config = dict(
    encoder_arch='caformer',
    model='image captioner',
    dataset='small charts drawn from random numbers',
    train_examples=50862,
    image_size=40,
    crop_scale_min=0.8,
    horizontal_flip=False,
    tokenizer='word',
    vocab_size=33,
    encoder_norm='rmsnorm',
    encoder_norm_position='pre',
    encoder_activation='relu',
    encoder_mlp_ratio=2,
    encoder_head_dim=16,
    encoder_fused_qkv=False,
    encoder_qk_norm=False,
    encoder_layer_scale_init=1.0,
    encoder_parallel_block=False,
    encoder_inner_norm=False,
    encoder_drop_path=0.15,
    encoder_kv_group_size=2,
    encoder_patch_size=[2, 2],
    encoder_depths=[3, 3, 3],
    encoder_widths=[64, 128, 256],
    encoder_kernel_size=5,
    fusion='cross_attention',
    decoder_width=128,
    decoder_layers=6,
    decoder_norm='layernorm',
    decoder_norm_position='pre',
    decoder_activation='star_relu',
    decoder_mlp_ratio=6,
    decoder_head_dim=16,
    decoder_fused_qkv=True,
    decoder_bias='all',
    decoder_qk_norm=True,
    decoder_layer_scale_init=0.1,
    decoder_parallel_block=False,
    decoder_inner_norm=False,
    decoder_positions='learned',
    decoder_cross_attention_every=1,
    decoder_tie_embeddings=False,
    init='trunc_normal_002',
    residual_init='scaled_by_depth',
    optimizer='muon',
    muon_scale='match_rms_adamw',
    lr=0.0033,
    momentum=0.9,
    nesterov=True,
    orthogonalizer='newton_schulz_5',
    adamw_lr_other_params=0.0013,
    grad_clip=1.0,
    cautious_weight_decay=True,
    steps=7000,
    batch_size=512,
    epochs=70.5,
    lr_schedule='step',
    warmup_steps=140,
    weight_decay=0.4,
    adamw_weight_decay_other_params=0.01,
)
Rows from block 2 of the image encoder of a small image captioner, named by matrix and row number. Rows with one number belong to one neuron. Each number is 128 + 24 x the weight over its row's rms, rounded and kept within 0 to 255. All counts start at 0. After the name is the row's rms in percent of the matrix's.
After each neuron's rows are labels from the 100 images, of 14848, where the neuron reaches its highest value: "strongest on" is what is common among them. Only what is clearly more common there than usual is listed. The data: small charts drawn from random numbers.
# fc1: MLP up (encoder.blocks.2.mlp.fc1.weight, 128x64), inputs 0-63
# fc2: MLP down (encoder.blocks.2.mlp.fc2.weight, 64x128, transposed), outputs 0-63

fc1.9 069 [134 147 133 108 147 151 163 144  95 173 141 143 112 170 122 125 108  98 121 126 152 139 159 169 119  98 133 134 148 130  94 107 100 116  87 121 139 140 177  85  93 171 165 114 114 139 128 135 166  94 144 127 105 154 102 132 164 125 145 130 125 114 164 145]
fc2.9 071 [135 141 117 144 129 119 120  79 130 149 132 156 132 112 140 125 112 181 139 117  67  80 118 152 132 123 167 134 140 125 114 146 137  95 155 148 144 115 108 146 149 124 121 100  75 118 111 161 160 108 118 126 133 176 141 144 117 112 121  96 102 179 145  91]
strongest on: histogram; heat grid

fc1.45 160 [122 128 135 145 159  93 147  92 128 114 137 134 104 121 126 167 154 189 141 109 125 123 197 145 115 169 118 153 148 137 112 146 140 136 104 149 189 133 119 132 113 171 150 115 134 119  96 140  92 133 163 139 126 142 104 121 166  99  93 109 128 135 124 118]
fc2.45 139 [194 100 165 101 110  97 115 170 166 165 138  85 157 123 166 129 162 106 115  86 137 143 141 120 124 161 125 170 111  84 100 134 130 122 115  99 115 114 119 129 100 114 111 136 138 129 145 130  99 162 129 117 108 140 123 115 120 108 160 122 132 111 162 146]
strongest on: scatter plot

fc1.103 089 [ 95 165 105 169 107 146 168 157 121 153 169 141 130  96 139 113 153 151 156 129 155 135 110 132 115 156 136 113  95 160 171 101 132 117  95  81 145 160 126 118 127 155 163 114 133 127 137 153 123 120 127 139 156 135 125 163 140  89 108 153 107 114 163 167]
fc2.103 096 [110 138 118 115 123 110  93 107 146 114 144 110 157 144 160 136  94 136 131 136 102 104 111 118  94 127  89 188 193 142 107 114 155 130 110 124 141 134 130 154 150 146 118 116 120 151  71 142 136 168 104 130 155 110  97 131 149 136 175 133 153 129  91 109]
strongest on: bar chart

fc1.17 066 [159 181 142 173 120 101 158 173 127 145 119 103 127 161 127 165 121 131 163 140 108  96 103 151 157 136 134 126 102 147  93 146 111  91 160 152 130 129 135 161 108 104 104 143  93 138 126 140 103 143 131 111 101 187 142 135 122 155 128 124 115 102 165 132]
fc2.17 066 [143 122 102 122 129 134 135 169 126 115 121 142 143 163  70 151 176 152  98  72 143 134 142 134 113 136 130 115  87 120 127 112  76 129 154 135 147 110 140 123 151 114 138 129  90  91 137  84 127 139 149  95 115 167 107 120 129 149 165 147 122 170 138 104]
strongest on: stacked bars; items: five; items: six

fc1.102 142 [126 135  47 155 159 118 126 133 141 131 142 171 131 133 112 113 126 113 118 117 147 105 125 151 114 152 178 159 150 140 129  89 110 119 104 127 135 111 127 143 126 137 153 122 150  62 133 104 133 110 188 127 133 143 124 139 122 158 112 121  71 129 106 110]
fc2.102 131 [197 100 141 130 114 125 154 120 158 170 122 105 152 153 190 153 141 105 163  94 140 143 157 108 102 154 133 114 142 112 106 110 120  93 120  98 109 116 138 172  77 116 126 132 153 102 122 112  90 127 126 118  94 114 140 118 118 140 132 122 137 125 163 131]
strongest on: dark theme; scatter plot

fc1.29 114 [134 154 128 122 160 114 128 126  92 123 165 127 130 156 140  83 124 146 127 170 140  80 127 134 137 138 151 152 119 100 133 173 124  97 126  95 100 133 134 101 120 122 123 146 145 117 149 151  83  71 134 124 133 159 110  82 139 141 127 163 165 125 186 116]
fc2.29 101 [145 132  98 139 132 124 127 152 144 111 127 186 123 117  77 166 115 123 120 125 158 117 148  65 121 112  92 103 165  84 107 132 148 136 135 162 120 128 120 132 123 153 152 127  85 153 130 114 118 166 138 168 133 116 111 159  78 117 159 132 116 101 137 140]
strongest on: step chart; flat

fc1.34 136 [156 152 126  82 145 112 144 102 149 120 152 113 168 130 136 168 139 113 137 110 141 142 128 155 157 140 124 122 167 137 137 103  77 124  99 127  78 128 105 107 121 155 121 156 111 147 128 117 133 129 133 133 185 156 117 127 108 149 195 126 127 183 127 143]
fc2.34 131 [137 132 107 140 114 126 112 166 102 139 120 172 130 126 138 112 139 128  90 163 139 135 109 139 137 155 105 170 124 105 131 153  90 125 154 152 135 146 144 150  88  71 171 117  96 121 159 126 128 117  82 141 174 158 119 141 111 129  91  84 100 125 146 112]
strongest on: one colour; histogram

fc1.110 114 [154 178 139  92  95 136 142 139  71 158 132 127 143 120 154 117 139  91 116 149 139 130 128 126 198 117 117 123 134 121 148  96 121 139 140 110 170 118 147 136 149 136 139 151 117  95 108 134 143 148 151 155 148 134 123 161 150 160 147 184 138  80 121 124]
fc2.110 113 [ 94 147 123 160 128 119 132 187 146  91 127 133 129 134 132 104 122 115 156 161 102 122  91 126  99 100 108 137 135 117 137 143  68 157 160 127  90 113 141 105 156 117 130 130 129 130 107 147 122 139 131 150 155 129 134  97 146  57 160 145 177 148 122 134]
strongest on: histogram

fc1.122 103 [160 109 128 116 118  65 109 102 112 130 145 123 135  83 113 129 142 119 122 171  85 162 130 139 166 111 140 131 165 152 149  97 103 142  90 154 111 154 130 141 112 144  93 144 128 134 185 112 136 100 121 112 137 163  99 144 123 134 106 103 101 144 166 122]
fc2.122 096 [135 118 114 117 132 168 142 146 124 156 158 139 137 149 122 113 169 105 117 130 123 138  88  64 152 151 105 110 114 127 119 145 119 105 124 146 176 153 125  96  97  88 168 109 156  83 152 135 128 111 144 107 122 170 161 106 125 111 108 142 153  99 148  98]
strongest on: step chart

fc1.73 086 [167 134 150 173 104 152 127 186 128 147 105 139 164 173 143 167  91 123 116 159 166 103 155 158 138 144 126 155 164 149 159 138 147 134  92  86 106 126 119 112 149 128 126 151 155 108 110 135 138 105 112 127 107 157 124 130 164 141 161 127 114 141 118 142]
fc2.73 078 [138  82 104 102 105 113 151 125  96 146 173 129 104 109  94 115 108 107 133 122  89 129 146 115 101 109 130  86 107  72 134 124 122 141 139 183 152 119 158 147 131 158 105 125 115 130 134  90 137 189 141 146 142 125 159 156 140 118 126 137 145 149 138 163]
strongest on: ring chart; pie chart

fc1.76 116 [129 138 151 179 138 105 122 114 105 140  96 105 180 122  86 148 121 150 118 148 134 127 116 142 147  87 165 158 135 121 114 144 149 144 108 125 114 145 192 171 116 116 106 133  84 124 135 107 103 118 106 174 115 139 116 128 148 121 103 120 143 109 183 135]
fc2.76 120 [133 124 130 118 145 117 164 124 134 137 126 130 160 121 135 114 132 161 145 153 150 148 165 134 108 131 117 110  67 169 180 139 104 136 136 123 162  91  99 118 123 138 123  90 139 128 106 109 174 123 126 107  93 138  75 131 131  74 148  93 144 151  91 141]
strongest on: bar chart

fc1.5 034 [144  84 100 150 145 143 102 156 113 123 120 142 137 115 105  78  84 148 155  98 148 100 168 115 114 155  77 164 126 125 110 121 114 130 108 135 120 112 149 136 145 114 151 121 100 164  89 176 158 116 169 146 134 137 142 142  98 115 159 149 136 124 128  96]
fc2.5 036 [138 134 138  82 158 133 127 109 107 104 112  91 123 165  93 146 161 135 141 114 103 168  86 150 130 128 119 112  68 111 150 132 159 129 116 104 137  98 160 145 132 149 142 118 140 121 156 133 174 151 143 112 110 184 132 112 139  83 127 129  94  98 131 121]
strongest on: stacked bars; flat

fc1.33 121 [154 145 165 127 137 138 119 125 137 112 157 126 119 105 111 118 161 180 118 112 128 110 121  89 142 108 153 128 155 127 100  73 142 112 105  45 107 145 112 138  90 138 138 150 126 132 184 146 108 142  94 127 142 107 107 141 136 149 140  94 130 112 119 153]
fc2.33 126 [ 92 108  97 140 151 141  95 137 118 120 112  97 106 129 136 113 150 114 162 127  85  93 118 119 125 164 162 104 108 186 139 138  96 156 163 108 102 167 137 167 119  96 148 104 123 143 102 144 141 160 153 109 114 162 147 157 114 134 134 113 159 114 105 107]
strongest on: ring chart; pie chart

fc1.61 087 [124 140 107 132 114 107 156 146 108 137 123 148 132  66 120 139 125 103  78 123 148 108 154  98 146 112 162 168  83 111 128  92 149  88 146 132 167 122 149 118 139 135 110 140 145 112 122 118 146  92 134 174 137 118 158 157 156 122 170 147 131  86 139 154]
fc2.61 109 [120 146  87 154 171 113 164 168 140 125 116 121 173 135 133 132  97 112 142 136 132 137  76 139 144 137 111 120 150 149 129 123 102 115 160 111 106 143  91  82 103  89 148 109  97 166  96 136 125 111 111 128 120 159  97 152 125 139 104 115 137 180 114 161]
strongest on: bubble chart

fc1.125 114 [150 195  93  86 154  92 149 139 159 136 134 130 159 146 158 105  81 144 146 137 138 100 128 131 122  97 156 153 122  97 157 132 136 156 130 152 136 143 146 138 138 169 134 143 111 155 161  94 113 114 117 140 114 101 147 152 135 127 115 110  87 160 120  90]
fc2.125 109 [ 95 119 113 134 116 122 156  91  74 130 133 116 109 111 139 143 149 117 137 118 152 139 149 139 148 101  94  56 137 148 154 100 130  85 121 122 116 137 134 137 135 150  87 162 128 130 127 115 170 148 153 137 115 123  98 172 154 189 145 123 122 123 121  96]
strongest on: dark theme; step chart; falling

fc1.48 081 [ 88 134 106 106 129 142 129  93 175 151 110 105 153 111 129 126 174 134 131 158 142 146 124 132 181 148 159 129 156 121 121 103 161 157  92 106 140 140 153 109 101 138 133 137 162 124 125 106 151 155 136 116 173 153  89 109 144 167 152  98 168 142 144 111]
fc2.48 084 [ 93 129 124 125 136 130  83 145  93 101 128 149 119 129 111 108  98 154 133 127 142  83  88 120 110 127 121 118 148 174 132 143 133 178 129 133 125 175 106 142 137 138 150 135  53 164 167 166 102 124 154 149 106 146 102 138 123  96 141 146 135 136 139 137]
strongest on: bubble chart; horizontal bar chart

fc1.3 085 [ 94 163 115 119 162  77 149 162 131 158 126  98 156 134 139 128 141 144 152 156 162 176 149 166 113 131 116 116 159 139 148  46  79 114 134 145  94 106 140 130 142 111 121 111 122 105 144 138 128 145 149 108 114  98 122 130 112 122 132 146 106 124 116 115]
fc2.3 102 [136 126 137 161  80 154  94 136  80 144 113 139  58 108 150 121  91  98 102 102  89 121 112 120 123 134 151 115 100 126 144 143 159 158 123 152 171 113  91 152 142 136 138 126 154  90 156 120 125 114 138 142 131 138 108 125 158 127 153 143 136 153 170 139]
strongest on: stacked bars; ring chart

fc1.32 087 [143 134 123 142 146  82 151 113 162 132  94  85 137 103 145 124 120 154 147  62 129 103 101 141 139 136 141 161 160 120 135 131 128 123 117 132 122 102 144 102 114 102 105 172 105 167  98 108 129 153 143 144 173 136 137 133 123  64 140 143  94 115 134 103]
fc2.32 083 [169 114  94 141 127 100 137 150 101 141 101 140 112 123 185 122 183 147 105 106 135 138 140 134 153 130  83 140 149 162 119 145 153  87  93  82 126 147 119  82 111 131 138 139  92 133 157 112 145 166 105 143  91 115 113 136 118 154 120 148 104 124 139 138]
strongest on: dark theme; one colour; line chart; falling

fc1.111 093 [119 112  97 160 114 134 124 113 102 121 125 103 123 107 137 139 131 160 110 138 153 143  76 162 183 131 123 121  53 130 128 135 134  95  95 131 123 141 120 116 111 148 122 106 129 126 153 127 153 154 127 115 149 100  90 144 135 111 116  98 164 126 189 172]
fc2.111 100 [129 109 102 103 132 116 171 141 165 135 142 137 134 124 117 120 108 160 125 140  99 148  78  75  93 103 152 132 122 147 106 134 105 115 198  83 154 113 171 129 114 121 152 142 120 167 104 166 123 162 107 137 119 143 126 137 110 106 153 129 135 100 111 130]
strongest on: step chart; lollipop chart

fc1.66 129 [116 106 133 113 120 120 126 118 113 117 106 123 128 150  97  97 125 147 134 142  93 109  97 162 133 130 121 185 143 149 113 129 105 124 135 149 115 108 170 159  76 125 112 147 134  91 124  81 180 126 115 144  89 109  86 158 157 125 127  78 134  93 148 120]
fc2.66 120 [145 146 153 120 109 119  96 143 107 182 149 123 170 127 110 104 105 131 135 121  74 135 155 102 112 136 142 114 123 140 132  76 170 157 137  86 114 153  79  93 110 125  92 134 148 153 123 164 166 142 125 131 128 129 108 139 139 130 121 170  98 111 108 141]
strongest on: bar chart

fc1.83 075 [172 113 116 164 114 119 119 138 142 140 110 180 153 131 115  91 133 156 103  90 142 109 145  96 109 113 128 154 146 141 125 111 170 144 149 156 101 180  83 119 146 102 102 134 155 143 137 180 107 130 127 105 115 157 123 164 148 141 152 119 134 128 140 169]
fc2.83 070 [ 93  86 100 126 132 139 150 108 149 127 151  85 118 129 176 142 107 139 135 161 124 192 122 166 142 116 156 133 132  76 138 123 113 121 112 117 157 135 137 131 118 122 144 136 127 146  77 129 173  95 130 101 152 131 112 146 158 144  90  89 141 133 101 108]
strongest on: lollipop chart

fc1.71 116 [127 113 178 136 126  82 134  97 112 146 130 138 148  94 103 134  92 137 132 145 112  88 119 144 144 123 160 158 156  89 142 125 149 137 151 104  94 129 133 134 124 126 159 170  88 128 148 148  89 121 173 157 129 109 106 151 149 151  96 154 136  91 130 167]
fc2.71 113 [120 150  84 164 189 129 105 152 126 103 137 119 128 147 109 126 125 120 168 148 135 146 148 126 157 128 123  98  76 159 152 109  99 132 119 125 144 126 153 126 141  80  86  77 129 127 140 119 156 159  96 133 133 138 109 129 114 122 186 103 115 145 120 102]
strongest on: bar chart

fc1.43 045 [137 120 128 117 137 120 134 134 153 120 122 146 120 143 101 129 112 117 140 158 162 142 169 157 131 133 103 187  90 147  90 117 135 115 144 123  71 178 135 131 105 118 118 121 122 133 165  58 142 155 151 120 104 150  95 122 126 117 108 178 118 157 111 137]
fc2.43 048 [104 106 139 145 146 127 133 134 118 114 138 133 107 144 130 121 110 145 156  96 124 158  52 159 148 165 154 123 116 128 129 133 121 156 151 165  61  93  79 104 131 142 143 125  86 154 107 173 115 132 125 119 127 147 118 153 117  99 132 134 136 137 101 160]
strongest on: stacked bars; bar chart; items: six; items: seven

fc1.37 108 [156 115 109 178 135 107 137 128  89 141  85 136 103 106 156 125 196 151 183 135 110 124 160 107 140 139 123 127 166  96 137 124 145 115 111 124 138 141 113  91 143 169 137 135 127  94 159 124 131 156 173 105 138 132 143 150 125  93 117 142 127 127 164 104]
fc2.37 111 [108 125 126 135 111 118  97 101 123  90 112 124 119 143 150 112 130 173  97 132 213 144 159 147 113 105  92 166 173 128 113 142 139 159 136 141 134 114 151 123 137 118 131 119 115  98 111  98 107 131 141 128 120  92 136 101 139 119  90 175 149 132 174 124]
strongest on: line chart; falling

fc1.75 087 [126 155 102 128 132 187 166 142 126 157  96 108 161 151 137 153 106 127 105 165 173  79 134 150 141  95 151 145  91 110 151 102 130 127 129 145 146 145 151 142 120 124  92 127 138 128 135 109 164 106 151 117 103 188 115 131 163 112 131 112 158 121 131 112]
fc2.75 090 [158  96 169 117 140 102 146 167 117 144 127 140 135 114  88 108 101 126 173 137 109 129 110 126 120 122  97 112 117 119 140  90 120 135 147 162  88 102 174 111 133 164 154 125 147 121 112 194 102 110  97 136 129  98 121 121 124 118 121 149 104 181 134 154]
strongest on: ring chart; pie chart

fc1.38 111 [144 107 144 181 132 105 121 155 111 158 128 121 132 116 155 143 181 147 208 137 127 117 126 121 143 108 124 121  92 134 111 126 148 117 114 155 110 140 184  79 156 126 144 149  84 129 134 123 148 152 105 124 148 113 143 141 149  91 119 158 105 131 115 109]
fc2.38 112 [156 155 105 123 100 126 178  84 158 120 119 134 122 113 146 118 117 181 107 136 191  94 128 150 146 125 105 133 127 135 148 123 185 136  81 117 153  91 129 141 116 108 104 110 146 100 123  97 115 128 144 102 107 120  94 154 148 145  96 142 140 120 147 129]
strongest on: scatter plot

fc1.90 160 [143 156 150  97 126 119 110 117 131 134 107 110 163 105 132 118 128  72 127 183 183 123  93 135 129 129 125 167 145 108 115  95 106 165 164 173  97 139 131 123 125 120 118 164 120 152 111 142 152  81 111 139 114 132 137 133 109 114 186 138 149 124 134 144]
fc2.90 143 [157 129 150 117  94  87 168 116 151 158 130  90 164 115 162 162 136 159 106 129 150 158 170 140 113 124 141 137 151 115  83 145 141 126 127 119 121 132 108 148  99 116  92  69  78 139 126 111 137  95 152 137  81 114 124 112 138 128 143 136 150 120 119 151]
strongest on: one colour; line chart; falling

fc1.31 140 [157  95 124 116 135 112 137 152 146 151  89 123 141 158 145 103 124  70 148 150 128  76 103 122 162  79 131 118 136 113 165  88 162 105 164 142 133  96 108 113 139 103 127 124 118 115 148 117 124  90 167 130 103 135 153 151 135 129 164 164 134 112 113 103]
fc2.31 153 [108 143  92 119 106 158 147 149 121 125 145 139 119 110 135  80 125 121 169 114  94 139  93 133 122 125 102 100 122 133 100 103  89 121 165 123  83 137 158 128 121 193 154 199 140 162 139 161 115 138 116 146 159 130 131 115 116 143 110 110 119 136 111 141]
strongest on: line chart; rising

fc1.49 102 [148 139 121 172 183  96  81  95 129 124 136 145 113 140 174 128 128 143 123 124 157 106 123 168 131 152 171 133 137 125 156 125  90 126 124 111 137 145 131 114 136 136 149 101 138 158 132  99 158 131 135 170 122 168 136 117 163 168 114 149 108  90  82 135]
fc2.49 106 [126 141  83  80 142 142 140 129 167 135 132 126 122 133 116  93 156  91 146  92 108 109 183 139 121 135 154 133 145 164 138 114 144 136 101 151 135 117 147 124 102 128 151 148  87 130 163 177 111 124 123 107 121 101 149 130 107 181 138 106  83  91 134 136]
strongest on: line chart; pie chart

fc1.89 084 [109 121  72 123 137 150 129 138 116 128 103 148 106 133 150 144 120  98 178 190 141 108 140 124 163 162 101 131 127 157  90 132 102  94 136 113 111 155 121 148 146 133 145  94  95 126 120 152 130 111 161 129 119 135  90 141 147 142 144  93 103  77 160 141]
fc2.89 075 [123 123 114 105 147 124 130 115 108 115 107 134 158 140 146 138 145 184  99 115  93 122 111 124 159 120 163 112 108 114 124 112 160 154 141 105 131 141 124 123 131  87  91 101 124  80 105 133 133 116 133 163 153 167 131  86 135 132 109 168  97 179 185 143]
strongest on: histogram; pie chart

fc1.57 094 [132 107 105 173 116 131  97 131  94 132 131 159 135  62 119 144 106 138  98 121 128 111 172 117 122 122 117 141  92  77 159 121 132 122 154 106 137 117 132 154 110 168 125 162 143 165 158 147 141 115 134 152 110 100 125 113 118 167 112 113 124  65 144 141]
fc2.57 096 [126 151 113 133 151 132 119 124 126  82 168  59 114 163 136 143  72 140 145 128 127 122  95 115 104 127 126  71 128 166 133 100 125 110 152 135 139 161 137  99 110 107 152 159 128 125 101  86 135 162 127 163 158 140 135 120 127  82 132 147 136 129 141 135]
strongest on: bar chart; peak in the middle; stacked bars

fc1.67 119 [150 112  99 134 109 116  76 126 122 149 144 146 124  75 128 198 111 173 157 144 109 151  97 138 148 142 105 126 149 120 126 179 135 140 126 153 138 142 137 146 106 116 169 103 157 132 163 137 123 110 120 142 113 160 128 166 125 137 127 117  70 121 121 124]
fc2.67 109 [127 121  53 150 175 155 113 125  96 139 124 151 110 121 146  94 114 107 175 140 140 124 138 121 136 131 136 124 156 109 146  70  91 119  98 136  86 143 145 121 119 167 122 160 127 103 157 138 155 132 130 155 147 156  95 114 134 122  86 116 150 118 125 145]
strongest on: step chart

fc1.69 078 [114 124 108 139  81 115 172 174 151  83 125 157 100 122 167 126 147 145 121  86 178 127 116 160 122 142 122 129 113 107 148 120 141  76 125  85 149  99 130 102 103 133 108  93 132 128 151 108 153 125 116 157 119 147 132 164 113  97 134 130 120 143 166 121]
fc2.69 095 [133 157 147 167 150 146 118 127 143 106 103 122 150 117  95 150 135 126 133 157 127 145 126 101 112 114 141 139 135 163 157  65 164 128 116 128 119 132 112 173 141 121 123 109 165 135 117 185 153 108  96 124 115 105  86 101 125 111 177 115 129 114  71 137]
strongest on: lollipop chart

fc1.104 063 [133 115 139 180 141 144 135 148 172 164 114 166 150 102 132 169 144 136  74 134 141 134 146 148 174 158 139 133 128 103 142 161 118 120 153 105 154 128 119 134  97  97 106 117 139 137 149 156 135 200 124 108 120 173 136 144 163 125 134 137 133 131 136 105]
fc2.104 064 [ 94 125 189 115 141 149 134 107  99 120 169 125 119 110 137 108 120 119 163 155 138 114  94 135 118 161 144 111 118 124 102  99 159 157 125 131 100 119 161 153 139 153 163 112 147 127 126 121  95 101  78 144 167 106 108 143  98  95 151 115  98 154 107 165]
strongest on: bar chart

fc1.56 109 [159 157 153 132 107 156 149 134 136 111 103 109 121  90 124 138 134 125 152 161 113 105 150 132 193  86  65 110 107 147 138 145 123 139 139 127 131 118 174 141 119 136 145 127 166 135 174 143 116 124 133 123 131 131  73 128 143 127 188 105 149 120 133 138]
fc2.56 099 [128  93 107 146 127  86 147 153 129 181  96 138 135 133 129 114 127  71 152 124 133 125 103 167  74 172 166 133 102 116 102 114 125 107 151 172 105 141 127 130 104 189 122 121 149 131 151 134 130 119 165 101 117 121 151 126 119 117 114 151 102 123 127 109]
strongest on: scatter plot

fc1.86 070 [113 161  68 103 161 140 172 151 134 155 137 131 143 112 161 133 152 161 147 173 120 149 145 104 101 121 144 108 138 117 110 117 192 143 130 140 144 143 106 143 151 123 126 133 127 119 133 144 153 146 165 135 129 125 131 151 141 120 136 174  97 117  65 103]
fc2.86 069 [124 114 109 113 132 124  80 107 118 140 139 147  98 154 109 124 130 137 133 111 127 115 165 169 105 112 122 127  67 130 157 111 139 130 132  87 119 107 182 128 119 166  95 108 165 131 169 134 125 104 140 137 154 118 100 109 133 122 143 138 118 129 203 163]
strongest on: dark theme; pie chart

fc1.109 071 [ 71 110 122  70 148 140 122 149 140 185 147 156 129 180 190 139 124 142 137 149 129 122  97 126 174 117 110 177 136 103 106 139 143 106 118 133 110 156 101 157 127 125 135 145  99 113 104 134 110 110 114 139 155 161 145 136 134 136 124 112 112 119 129 109]
fc2.109 058 [122 131 115 146 116 129  92 127 124 127 131 109 158  91 112 155 103 148 144 133 126  96 139 146 101 144 145 137 126 175 131 124  91 106 100 121 131 169 128 124  74 133 129 144 165 126 190 114 113 151 147 153 165  92 131 105  85 125 150 122 151 137 158  74]
strongest on: dark theme; stacked bars; pie chart

fc1.113 123 [130 116  90 151 130 118 198 127 122 140 105 119 138 137 157 106 146 133 126  96 125 120  58 144 126 171 156 153 130 138 136 181 120 114 151 113 136 135 118  95 158 152 107 139 152 149 132 173 121 123 110 137 130 102 107 129 153 132 130 147 151 100 106 182]
fc2.113 118 [143 114 112 121 109 132 109 108 151 106 123 110 115 125 138 157 113  64 160 140 159 153 139 140 129  67 111 130 175 129 116 116 129 126 156 109 161 124 124 110 123 132 103 102 133 161 129 150  80 130 152 130 185 118 157 154 108 136 118  96 167  93 158 117]
strongest on: lollipop chart; step chart

fc1.94 081 [140 114 121 139 114 140 132 115  96 117 158  88 134  65 112  88  99 117 123 172 142 126 144 111 114 116 143 132 142 138 146 111  98 117 148 165 106 172 113 118 103 154 102 123 134 146 121 124 158 176 151 131 155 139 129 130 110 182 188 150 145 156 114 134]
fc2.94 108 [ 90 110 161  94 136 115 175 110 138 159 134 155 129 140 133 160 111 128  70 118 168 151  95 115 128 142 146 143 111 112 118 146 148 132 137 116 120 169 117  95 127 139 152 136 116  89 126 140 124  63 103 166 120 139 104 179 136 107  99 131 149 112 128 108]
strongest on: scatter plot; line chart

fc1.53 059 [103 174 115 137 113  39 129 143 155 119 165 107 104 123 140 150 164 144 153 156 134 130 136 110 122 102 156 126 142  84 148 120 137 125 139 105 139 122 163 121  94 146  85 122 133 101 126 157 109 114 127 114 150 106 116 122 165 166 137 147 115 167 119 134]
fc2.53 058 [179  78 156 122 134 169 168 111 126 110  98 135 110 112 135 100  81 174 134  96 123  83 116 132 142 143 107 132 123 161 117 138 127 104 132 145 150 126 122 136 157 107 149 119 119 168 168 132 134 143 104 137 142 131  79 154 131 137  91  87 145 109 145 124]
strongest on: scatter plot

fc1.39 061 [186 113 132 127 136 117 174 152  88 150 105  78 157 129 136  95  95 139 156 159  91 151 134 123 143 130 148 195 126 115 126 148  95 128 136 139 116 135  79  98 111 111 143 112 160 129 154 142 120 127 174 128  93 141 118 110 129 130 141 136 110 134 120 111]
fc2.39 066 [ 95 108 107 133  75 127 119 128 141 139 140 156 130 171  96 146 117 132 123 120 169 141 137 141  96 109 108 107 131  66 111 110 116 120 148 102 118 134 146  57 147 153 122 133 160 135 121 134  76 135 150 162 134 137 111 130 164 143 129 167 109 123 140 163]
strongest on: stacked bars; items: five; items: six

fc1.105 108 [110 141 156 142 108 128 131 105 131 148 120  87 152 131 142 112 176  86 157 156 143 134 133 162 158 136 131 136 152 102 124 160 123 126 146 147 149 136 152  91 171 157  95 115 136 174 126 134 140 121  75 141 124 137 136 154 168 145 191 115 126 113 164 130]
fc2.105 111 [147  94 125 150 132 107 155 129 182 104 112 129 148 160 101 131 130 142 120 128 135 131 101 158  90  85 117 126 124 149  57 142 148 159 127 130 136 152 163 148 119 113 134 118 139 116 117  94 114 143 185 113  94 123 157  73 106 114 130 127 100 145 132 141]
strongest on: lollipop chart

fc1.80 106 [ 89 146 102 134 132 121 130 130 170 101 132 138 113 125 142  79 129 154 165 113 149 135 114 113 128 137  92 110 166 109  96 134 144 132 179 136 126 126 140 181  89 129 124 163 121 100 156 134 200 116 116 154 169 110 128 121 125 114 154 122 101 121 103 131]
fc2.80 126 [129 179 137 164 139 122 147 102 116  96 170 145  90  79 116 120  99 134 122 134 131  94 123 127  66 110 147 105 124 169 110  97 125 152 163 106 117 156 146 111 115 147 132 160  89 136 118 110 121 158 140 106 113 123 137 162 168 108 134 156 147 141 112 142]
strongest on: stacked bars; dip in the middle